config = dict(
    encoder_wave_strides=[5, 2, 2, 2, 2, 2],
    text_encoder_head_dim=16,
    text_encoder_fused_qkv=True,
    text_encoder_inner_norm=True,
    residual_init='none',
    batch_size=256,
)
Rows from block 6 of the text encoder, named by matrix and row number. Rows with one number belong to one attention dimension. Each number is 128 + 32 x the weight over the matrix's rms, rounded and kept within 0 to 255. All counts start at 0. Numbers have three digits each.
# v: attention query, key and value (stacked) (text_encoder.blocks.6.attn.qkv.weight, 384x128, the v third), inputs 0-127
# proj: attention output (text_encoder.blocks.6.attn.proj.weight, 128x128, transposed), outputs 0-127
v.0:125126128000129128151128127130128126129128128183140124130128255139128000127128128129130146128128252127091128123131128128096128127129127128128126139129125132128128128255123128128129118119166128040128050127129134000128129127128127128124255128128162255128127136128128255136066113131129131127034145122128000126214129127129128129128128128128127127129149129166000128127128128074128128130129
proj.0:159130156128130120129128128126127117047125128130127195128129127128128119130094130128128107128110113128128127137127128190128128127061132128129125130127128129128128229082132126073118242122154127123130255128127244124130128131132127127127123130114128127122128121127128088127137127127132139059218128127126186255120084255128128056128124255128132127128128123097162128129000128064044134127128
v.1:255129128000128170125021255131128100062127122103132127130000130135240089126255092126157146017128191175128154122126139107128135155255150126128126088127229094129129128255000128253000129139240128198158052202094128128129043135000222133128127050128128134174122137129049255128031130222185128255128129128128000128142218127128035255130127128077130117048129000254061129000013132128131128092096
proj.1:148128135168000127000126128126128127129028124128127129128161128129128123137073130122128123127132128255128129126118128227129128126025134128128128000101255142130077255128128000043148255104130127221130128112129202128127128129129120000126123128125129125127127129023052124116129129060130223088131128128128255163124126125128128000209042175016128000144130102125130129128128169129127129129129
v.2:000105128157128000132255000048128209197146145147120129126255128108101126132000255132112135255128125000128076139130000236127126078000022134128132210129000254126127128000255128000255124072131129000068175053129167128127255032255000128131255128128147128066196126115187079128255120078019129000128128088128201128128108136129132000126129128213043139255128255075167078231142073127107128193185
proj.2:126129127000255129255141128129128128124236255129129126128089128127128130080168098132128130129063048000142128130255127000125128131135121128128128227160000110127255128127128255146002000214127130000124147158127072128130072210128130255130132208129116213191255000255255131162128114153127050128127128128128098128130129173128127255049195118255153255092127151130126127129128017127128000128044
v.4:255196128108128255125127216134128038000121094114143127121000138130155130124233127119138181000128132192128128119127189068128145159255236125125065015128148036129129128255000128255003133195126152255246058130129127128128049130000255128127126077128127129193023133161091198128127139219255127255127128128128032128127158115128129223130126128000169110000128000168070128000020146129178128055121
proj.4:129127128133096000000099128121129126245118112127127129128255126129128124138118177124127121127137128255127128125000130255137128122105136128128128000084131141129127146129128000084255255003131127255131129020128205127124151093128121000127118128128133106127030146018055124061128128106128215129129128127128175128127127044128128000188078139101126000174128089124130129128128255131128130128129
v.5:255161128127128255127128128128128082000125053127134128119042129132129130125143122119132177000128128255128128123131128112129165152255187122116110002128128101129128127134012128255076135231126128252138109128129075129128128128000208128128127128128093128159061132175127138128128152195217126156128128127128127128125141124129128129129126128039184118000128026131126128095121128135175128069124
proj.5:128127128128130118000121128108141123171121126126127129129136116128129117130127130127127122127224128255127129125000136161144128122112137128129128103041129141129118128233129000094166197000136126255131044089129182129124148077128121066127125128128152094128036162020067126069128128115128196128128128126128181128128128000129128057136095128129120000178127073126137129128128212226128129130129
v.7:228129128000128139125074236129128064070127128092154126129000162140146128126207063122144178023128133147127201122127206127058163165255168127128114113083175118128128128255000128249074129129140128150158085129129128128128129127000129128115127128128129136183126147129052255129068128212168128245126129128128000127129163127129129255129127129111129119025160000255047128000065128128130128073128
proj.7:152128149250000127018126128126128127129116128128127129128129128129127121130088129124128123127132128255128128126125128255129128126000134128138124114097164143130126238128128000105198255124136127176129128126129206128128128033128121000126125128026129127127107128000036124119129157105129205128184128128127186241124054126128128000184065164085128000139130093108230129128128140129127129128129
v.8:000039128128128000129128083127128225240130214130127128128255128128127125130000146144127107255128128031127128133128106203128117103000070132141164255128127255127128129117244128000208119048130089000029170127128227128128130121255000127128253128128194183107173147105131123130128097069000129067088128078128130129131112129128127101127130128255067142255127255126129128185144127124061128197171
proj.8:128129128127127129255135128139126129000133130129130127128000134127128129126129092130129207129064116000129128131239113126108128134134120128128128166161125120127255128000127255163000073231126130000124140174096099127135104255129131255129142129128105147128255000255255132180132128143128062127128128194128091128128128254127128202000197128128178250071128157129123127128128063092128127105127
v.9:000075128222128000130130071125128182223130157131120130126255113127127126132062182130119073255128119065128128137128045255127120100000036131135168248128091226127128129000255128000247125109131128000043212091127129127128255129255000128128128128128129114077182121112158036127140119057008129000129127128128215129128105141127127028126131128227019148217128255099189128229155113128073128209232
proj.9:126128127000163137255133128135128132122174244130129127128107129127128135114154081135129135129122106000129128159213126089116128132144119128128128169166119118127128127127128255175040000141125128000125127184127030128215125127128133227129139128255031255129255120238181133193127128153127047127128128129129064100130129189128128255039207040129129255081127155132126127128128018125128126126127
v.11:255219128125128137129120129130128094000128079122130127128112129128174129127134127127156159000128128129128129125146129093129132158255140120102015000127130082128128128141018128255127137168128179184231100129127052129126127128002198128129127127128090128182069134170126158118127173200188122136126123127128126128125155126130128130128126128000138083054128128146095128087113128141192143105118
proj.11:127127128129130127062124216000158120202124122126126129129160111129130014131128255127127102128226127255069130117086134157154127112033137128129128109058129132128081128192129000076207140125134128223203087126129200128122128128121108103127116127128198088126014178016126123045129128114128213130128128125128169128128090000129128011132104129130124117167125000133137129192128255141127129155128
v.14:127127128254128127129128000128127153127128128151128129128204126127128128130051255166125127130123129082128127128130127128128128117095128127128132128128128125128128128015169128117219128127128128125126129128127128128127129000134128128132133129128128128108128128128128125181203128128128128127128128122130182129127127128149136085128129128128128078170127255114128128128128127130128128128130
proj.14:112128099000132128255255229128128127127202128129128043130127128126133129127180128134127129129125108126128129176129128086127128130132126127128128232133000106126128128128128164139128054130127136064125128129127126128130120201128129255131130194128128129128128127130255129127127124184126077196000128127128126128130129129128127200000170127129128255124000141129127127128128129110131090128127
v.15:000054128195128031130139073025128191255131149131121129127255115127030126130003210131109117255128115077128128134129128225128102097000032131130163236128011255127127128000255128000255126097121118000000195000143129128127242125255000127129135128128130127056137123051187042128187123036039128000129128126128250128124111129128127000126129128255075145255128255091185079255255090128102128206242
proj.15:097129067123255129255213128134128129000138129129129127128125129127128175040154015133128132129068127000242128130255002002125128131154121128100143185255079113127178060127168255200029000255127128000126128170127000128130045129028130255129132129129062133128214042255213132223128127255127026127127128255128084113130130175127128255048216103129129255088127155130127127128210000127128120128127
v.17:128129128129128129128130024128129089128128127218128127126090255128126128124128128130128128127208128150130128128128127084129132128141162128122000127128128126128128128128074128255066115129127128240128061128129090128139128128123140130000128105128126155129128127150129128128128128131129127128151191255128128128117124125128128128096129109127128128129163128126063128128128128046150128123127
proj.17:135147255124255129132126126130082129127124128127125130128127128127130129104126127130128124128000121122129128118126130133128117129224132128128121188155087128128173126129135187000057255132134126122129255239127128133070128255213129189129127127126123132124127125130139130129127123131124127140096131125118126210128132087127128181078129236126126131112127000133255131122127094109129149130039
v.18:129140128129130170127153018128129118128127123134130078119128141128127128127128128128128142147129128128129126128125127127128167174129181127122043082130127123174128128137087129223128127128128127255128124128130000130171128126099140130117113129128125128133127128135128161129128128141131130128255131255129127128053130125129129127129128055120127095128158129093127128120128128126166128123128
proj.18:137139211084199127130149128116110129127125128100121126127133116127139128126127127129126104093127126122128127092127128129128015128182128118140119255129129128128213125255179158126059130134129139069129171254117127128122000129191133232129063128127127129127185114130129127129130127128120127130074130125125126127127138128127128167120128129128128130127126052172126054118000126125184134131123
v.20:128056129163128128128127000101128165127128129091128114124232122255057128128128128115129130128126160129114128000126000138128023126128127184128199128255128130127128128127043125127162128128128128128081128127128129127127146092255128128134128128128128128126128128127129130128129255127128128128128127127128128131016129128128130128217000129128130128128128255138127128128127128147128128209255
proj.20:127127128052087124162255255094255128129203127128128102255128128126128130124244127124126092156115129127127129244127248165105255127127063118128128129031111128125128124128130134131128000129120128108127086129129128126128138128132139131166126138128128127129127107202119129128134126127126128027127128127251130128128138149130128191000130000130129125128128128126128127128143000128128126128134
v.22:118125128127128128130109127128121132127128131101128128128128125128128128128128127124134130128126149128070131052129122159128000072128128129129228128128128148128128129128127123128128130110128128128037128128127131127104170128255127129130189128128130128123128128121125128128129129127128128128127126125128128130128129129128127036128126129129130129126128128207126128128128128134127129135234
proj.22:118099126131110124127131176128143127128149128130132128129127128127128245127146128129124130129118129126106130129128128133127255128104127123128130128085128129126128110128128129130133000129128127128127071128129129127128136128129130127136129135205128127130128128129111127127129127127128128000128128127255130129128178145135127128128127061130128127128129255126130127129177071129127067127135
v.26:128127128129129128128129000127127128128128128131129117116128130129000128127128128124137231128127127128128128126128081128128102132128144130125128125214120128191128128127126128255128128128126127255103075125129127128128131113127128128130128128128128127127128128128129132128128136130129128128132129151131127128073128126128128127144127128118128114128159129128127128092128128136141128131128
proj.26:130129129125136126127161129056123128129157126126083128129129127126134129097128126127118105123125129125126128125119130140120124125132132076129115176127129128127125122165225174128099112134105129023104132204128128121114018131220132193255113129122128130128125114131125122128131119128123104128124133125130128128127214143129126255000127103154128128127128126128150128124124000123130127131127
v.27:128128119129128128127138128128154126129128126170128128128077153128128128127128129136056128127130078127129128175128253071128165197129129127125033127128128126188128128129128129236128127176128128130128127128128076128144047128054255128122128128128126135150128129149128129128128107133128127128128140218128128127147127126128128128128255127127126126130129128125128128128128128106163128086000
proj.27:177133207123255131128127051128022128127021128128083128117128128129131127129127129128130128128137128129128127000128128127129127127255129130187126128230128128128128130128129128080124255018128129128130206154125128131128121128127128126122128122128128128124128128128129128129126129129127128170129128128107118128000127124093131127128105221082128129126127110130130091127069128128129130128114
v.28:128086128128128127128119128128051188127128130080128128128219000160128128128128128133255128129089153128125128092129033219128097110109124128130255128128128129071128128125128126000236129126128128108128129128127178127127196128255000128129128177128136128052128132104128127128128217124128129128127116000128128128137129129128158128134104129135153129127127141139128079132128128234124128193255
proj.28:120121000129000126128255129128255128172255107062255127128127132128125128128130088127127128128122129128000129221128128128126255128066126126000131127127128026125072127128127128145132000138128128128126000114237128126247134127000128127134128136128132128129128128128125128128206127127093128000128128128248131128255129133135125129128128008255129127180129210126046126129231126128112120127245
v.30:128127128127127128135126128131128129126128128126128127129128129136145127128129129123129128129127126128127130113120128131127127124128129129133130128131128126127128132131127128128128129125129132126098129129127128134128127128148122126128128128127130129129128129128128128128127128128128128128128129128128127128142131128128128129118056130128127128128130128129126128124126128133128129128145
proj.30:088128127127133127124129130127128118128145127135128128148125129126127123127127130129127137128124129121131126129127128131129129129125129125128128128120128127127129128128127129128129126182129127128128098128129129133129136128128130128127128127154127127137124130128129128129128129129128127125124128128150129129128130129145090117115128125119128126128127128126139133128118126128129127128131
v.48:127127128144128127127126129128128228255129129170000255127145126094124146151000129128079000253128000127152128136196131130128103000000127128130220131128128130128128040000255255000128128128128128117113255128128128125129128128135127073187126128128127080035255022094255000128129128095090128128185129130128172128069099129056128000128128128187128129174126116000255128171129128127128098128128
proj.48:114056126154103042126119128128128131151129084128251131128127128128128255127128051129128136127255255128046123128140127128127128129128126128128000071042130129128128000128129181255192126235128200127127000126131128129034209000128181000126129136129146127128129141128000129174130130128128143128205127128203127043129127130129128116129127084132128127132128255131135127129185128255128119119238
v.53:129127129128128128128128129128128129128128128127127127128128127128127128128127127130130128128128128127128128127126127128128127128128128128127134128128138129128128127129128128131128128128128128130126106131128127128127128129128130127129128128128126135127128128129127128128127129127128127134126127125128127128129127131128128130129127128128133128128130157129126128128129128131127129130128
proj.53:131129132122127128127128129131127118124119133128127128127130127128128129125129129130137124127121126130127127122128188129129128128126130126128155128129127103127128127127128128120124141129128128136129144126125128128127111188083130128129124131128127125121113107128129127127139130128129127130131128127128126128121104128028127129128128132126128128128128128128178128078129132128128127132123
v.54:129129128127128129128128121128128107002128128127208000129128130129138127127255123127177199051128211129128128127128127113128153184255149128127052112129128128128128128165002127255128128129128128172156005128128128130128128127122138139111127130128129131167033166163030250148128128149171128128105128126128102128138129128162128140128128128127128102047130130201000128127128128127128151128128
proj.54:138170146125167131131133129129128126125127128128126126128129127128128000127128255127128118129017022128203129128113156128129128127096129127128169222142125126128127247247128086000065123097129041128129177131125128128133061174128073255221127116126128129128125120077255127127103125129128109180120128128081129223128128126127128147127129134127127130124128034125125130127122128000128140137105
v.55:129128128103128171128127127128128124128128128029175000127096130173146127107255125125143153000128232232012141119000128127104129218255127128128127127128128128102128128255000077255127128237129128164128011128125129132127128129122128199124059125128129128229009213129000255129084129134150044128000128126128078156199187128156128255127128128127128128000129128255000128106126143125128163128105
proj.55:146196157084234129128144129129128126043127129128126125129130128128128000128127153128116126128000085128163124128109128128128128127127129128156128245228126127131128255129127061000057151127129000129129255130120150127141051128128054228129128127073128138128179079128255127097115127128128106127128128175085129255125128127127128135128128167057127128123255034123109128082042128000128135136109
v.58:129129128099128129129130127128128071052128198127245000137128142129134120120255127127172255071128210126128128126038126127128156165255130128127000128128128127128128163255000071255128129128128128129177000128128128130127128128117127138000131129128156226215027164159079255128128128165137128128000127126128092128150129127171128147128128130127126128110129138251000128127128128129128130128128
proj.58:137206129127255131132129128128113125112040139128098127128128127128128000129128206126128126129092000236209211128118129128252129128128129128128176187130118127128128255128127036000098125128128000129136250130123128127227077219128044234132127117127128128127125125128255127127129125142129119127127128128058131186128129125128128139127129164079128130124128000124157130128125128000128136141081
v.59:129129128128128129129130115128128125127128128128142035128128129129128128123175126128132157118128180128127128127128126127128156143178130128127029127129128127127128128138123128255126128128128128133129042128128128131128128127127136133125129130128128129132092143159127158131128129139129128128124126127128108128128128127131128128128128128127128127104129129149006128127128128128128188128128
proj.59:133172129126160132132130129129128125125127127127126127128147127128129016127128159126128121129014046128128127128127128128129128126128129127128167167129124127128126128128128053000059127128129127128129131130121128092132092129128127233135125106126128129128118127129238127126123124130127119166127129127084131197128129123126128155125130129128127134125127016125125131128127129000129140141118
v.62:128128128127128129128130127128128126055128127032217000128128129154129127106245126128178166100128255128087128115039126127128129211255128128126065127128128128127128128198061127255128128128128127131131000128128128131127128127127128131127129128128129129171000198153125250128059129169129074128044127120140103128248128128162128200128128128104128127127130174229000128127128128129128160128128
proj.62:142185132000211130130151129129128124122127128128011124128130128127128000214128177125128096128000000128255124128124194128129128126128131128128138155155126127128127255129127106000056177127128038129129255129124128108255000149127128255130126125128128128128126105129255126125130127129127107131127130128073129144128129126126128149127129233125128129126128036122125129096113129003128135140091
v.80:128127128139128128129128127131128135126133128118128118125128119130129128128128128127129128129160129128127129136131124128128130127126135128127128127128127128124127128119131127150128126128128133130128129128128128129129128127130127129125128130127128128123129128130128127128130128127127126126128125126128127125126127129128128128128128128135130128128128131129127127028128129130127133132128
proj.80:127126127128131120128125128127127127127128128133127129128127127130128126128129129129128129128129132127128128129128127128128129109128127125128127126127126128128128127128125128125128129127067123127126130128121129127128132127128128129128125125126128127130133128128128126129126128128125127129132129129128128129128135130125127131128129128130125128128128128126129137211126123129129116129128
v.81:127127126127128128128128130128128128129128128129126128128128128128129128130129129128129129129128129128129126011128128127128124004136128127129127128128128128128128129128128128133129125125128129119129127128128128127127128129127115128127128126128127128127128127128128127127127128127128128130129128113130129128131127128125128125128128128127128128132126129126129136128127127128128128128128
proj.81:128133140127128130125156128128129134128129131124130128127069128128128127127104126126127118128143126127128205158128128131130127132130128128127127128127127128130132128127128128126125128112133129122131128128127125128131128119127129128127125129142128128129129128128130127139128127129130129116125127124128127128121128125129089118129133129189023133133129128133128129131128127128128136132127
v.82:128128128129128128128128128128128129128128128103128128128128128127128128128128128128127128130128127127128128130128128129128128129128128128128128128128128128127128128128129128128128128128128128128128129128128128128128128128128128128128128128128128127128128128128128128128128128128128128128127128128128128128129128128128128128128128128128128128128128129128128128128128128128127128128128
proj.82:127128128128127128128129128128128131128128128151124128128118128129127127127128128129127130128128129128125128127128126128130128127129130128128127128128128128128128128129127128129129128125129127127128127127128128113128128128128128128128128128128128129128127128128128136126127128127138128128128128130128129128128126128127128128128128128127137129128128126127128127128126129128127127128129
v.84:128130128128128128127128128128129128128127128129128128129127129128126128127128127128127126120128128129128128241128128132127129129127128128110143128128129106128128128128126129129128127131128123137127127128129128128129126129128175128130129129128130128136128131129126129128128127129128129127127131129129128129128129127129128128128129126128128128127130128128128128128127128121129128127125
proj.84:129128127128129127125129126129095127122124126136128118127172125129128127128131129129129158127125131145128142127128113128130129124128130129154129127128129129121127127128127131139128124142136124134127129106129129128129128142128128129121127128125128125127127128135127125172134129130128127130127129135129129129131127129125255141139127128107154125129129128132126117131127128163132127128128
v.91:128127128128127128133124127129128123127131127123127128127128124128129128128129127128129128138128128127128129127130125129128129128126129128128129124127128143127128128126143128129128128127128129128128128128127128128128130128129128128051128128127130123110129127129127128128128128129128128128128119127128127128124127129128128126126128128128130129127128128132128128128127128142128128094127
proj.91:127126128128129128132129142128128131126129128129132164127051129129128123126117128132130128128128127217129127122128122129127128128131126127127125128093129115128129056128126128118131130119029128111128128131128126128129130131128126128136151127129127134134129129127140158105109085128128128129128128124128132131129128129129037127086129128118120131128128127128127156131129128128104130128127
v.92:129127128128127128134129063130127127119137131127126124128127125129130127101129128128130128129128128127129130131128127129128129128128129127129127129118128130128127129125134124130127128126131148128129129128125128130128128129128128133123127128126128130113133125129124120127129128127128119129128118129127127127130125146127125129126128129129130129127128128128127128135129129135126129135126
proj.92:123128128134128129128127137112131134133127128130130129094069131127127128124129128129126135124129128120135126174129131131132130128128127124128108134126130129129129129127130128095133128108128128127131122130126127110128128159124128126145132133128128128130117133126127143146086124126120128126127128123132131126134130139128008120127131128128054131128128127128134131129128129125125080128135
v.93:130127130130127127128131128128128130123128128118127127128128127128129128128124128129125127126129128128127129232123128128128133223123128128127132127128130016128128127127129128097128129152129128152123129128128128159128127193129128129155128133128128124129129129129125127128130129128126099127128124128126128128170129130129128130129128128129130143128129129128129115129139128130123132128102
proj.93:128127127122128130127128128177123127128068128128122125128255128129128129129129128126128128128130128102124096096128128123128127127128128130128166127227127129128128212128126126126128128128128128134128128128128128129127127128110128128061123127128128128126128128128128129128128158128128128131128127128129120128127126123125193059152129128128130000128128128128130127125129128130128128127128
v.95:129127128128092128127138255125128128128128128128127129128128128127127129128124128128127128126128128130127127128118128000128128129127126083124131128128128000130128107129127128128128130134128127169128109224118127128128127142126130128255128129128127115073128129127127128128128129126128000128128127127128129128123130128129129155130126128128128128128129099126156128127128128128127128127030
proj.95:129128127172128078127128105165121127127127067127126125129255128146128123137129129126128129128128129000125000128129128123128127128128127129198130125195127128129128167128122125126215129013154128128128128127127129129127121000126127127033122126129129128128000128129128129129126255128123128132129127127129116128126126124126195128128129132128127000128128129128128128125128128132129216127128
v.112:129127129129127128129129128129129128127129128127128104128128127128128128127128128128128128128130122128127129129127127128127128140127128129128128128128128133127125128127128127128127128129129129129126129128128128155154127128129127142128128129126128112128129128136128128128129128127127127128128112128127127128127128130128128128126128129129128128128134129128128125129128130128093130128128
proj.112:130129128127128128127128129129127133128128127133128130127127128128126127128126128129127131129125130127130124130129127128127129128123129128128128115125128128127124126128128128128130128127124127128128128126127129126129131126128129128128129120128128130128129130100128127126128127129130128128129128132130128128129128127124129129129128127128130128128129129126129127132127128127129126130131
v.117:011135128129129128128157128128120127127128131127193000127137078118127184132129128093128132170129000236131128172132124128136128139126084128127125145130128237132128128000140128255128102127096130128129145114130125192141255128132129129041119128128127082127128059126128076127132128127128127124132007128206162128126123235127128125128113128129104128127000128109134128255255111131108128255128
proj.117:128129127189128127121000127128127201128128127133130255006113129131056207120097130126128143129127221138223128128132216134143127130127124129128128005089128128128127077126127128128163128127128124147128127126134127128125235120129107042127154103126131127126127200000132128128126255126129255130149134128099129129041127098127130057138127127128128255137127114127141122128129196123131120125161
v.118:130128128129128128129128128128127163127128126127123128125128127128128128130128122129128128129127151126128128128130127128128129128126126128124054125128128128125128128128130128129129154127128128130127128128127129127125128127128128127129129128128128125127128128129125128127128129130128129128128125123128127128127128128128128128130128128128150126127128128128128128127128128129128128128129
proj.118:129127128128127128128131127127130124127131128127118128127131128124130129128129128129127119128131127130127132127126124128129128123130130129128136130128116128129128129128126128127127128131126129126130129126128127123124129128128127129129103132128127127132134126127129124129160129125119129131133128130128129128176104128123128128125130128128128128128127128127128130126129130129129128128127
v.126:128195128129185129129165035127125095123128130128141094121148117109128178128129129000129200130128038151152119140130120128194129131128130127123009129255128255145128128000127129255128131114111130127133157000129098140128255122128129128000127128128127129130128000128131041127213128128129128071165021130131179128114124149127128120128000128128125127126044128126127128129163125153128128130128
proj.126:125128128179128127127035128013127160128128124131129225000121128130120227124127129128129133128128169232129252127128145142255068129128126128128211074035128128127127000126128130115137129129069127131128128127131127128082206169132104068255135125117129127000114246084130127125128129128128255128130134128110145129128128000128128113129128126128128255143128037128129125129128168097069033128130
v.127:126013128127127127126125172128130130161127125129125206140125149128129124131128128130126126119128134129123129127126149129116127123130120128140255128128128127124128128135129129000128122131134127127126129161128129118128121129126127126214128128128128126127128164127122134131128128127127136128128255127126124128129144126128129129128150128129129129130140128127129128127107128073127126113128
proj.127:132128133115121127119141127128128123129128139123131121137129129127122118128128122129127127127125128055128121135126000111000129151126130129129134137168128129135139217139132124209128128122129127122127127137127133130130070140128169129127130133159126137126159067146127132163114127127140062123123124127137108111119129255137128128138127129115126037100134164129127129127129125182120130129130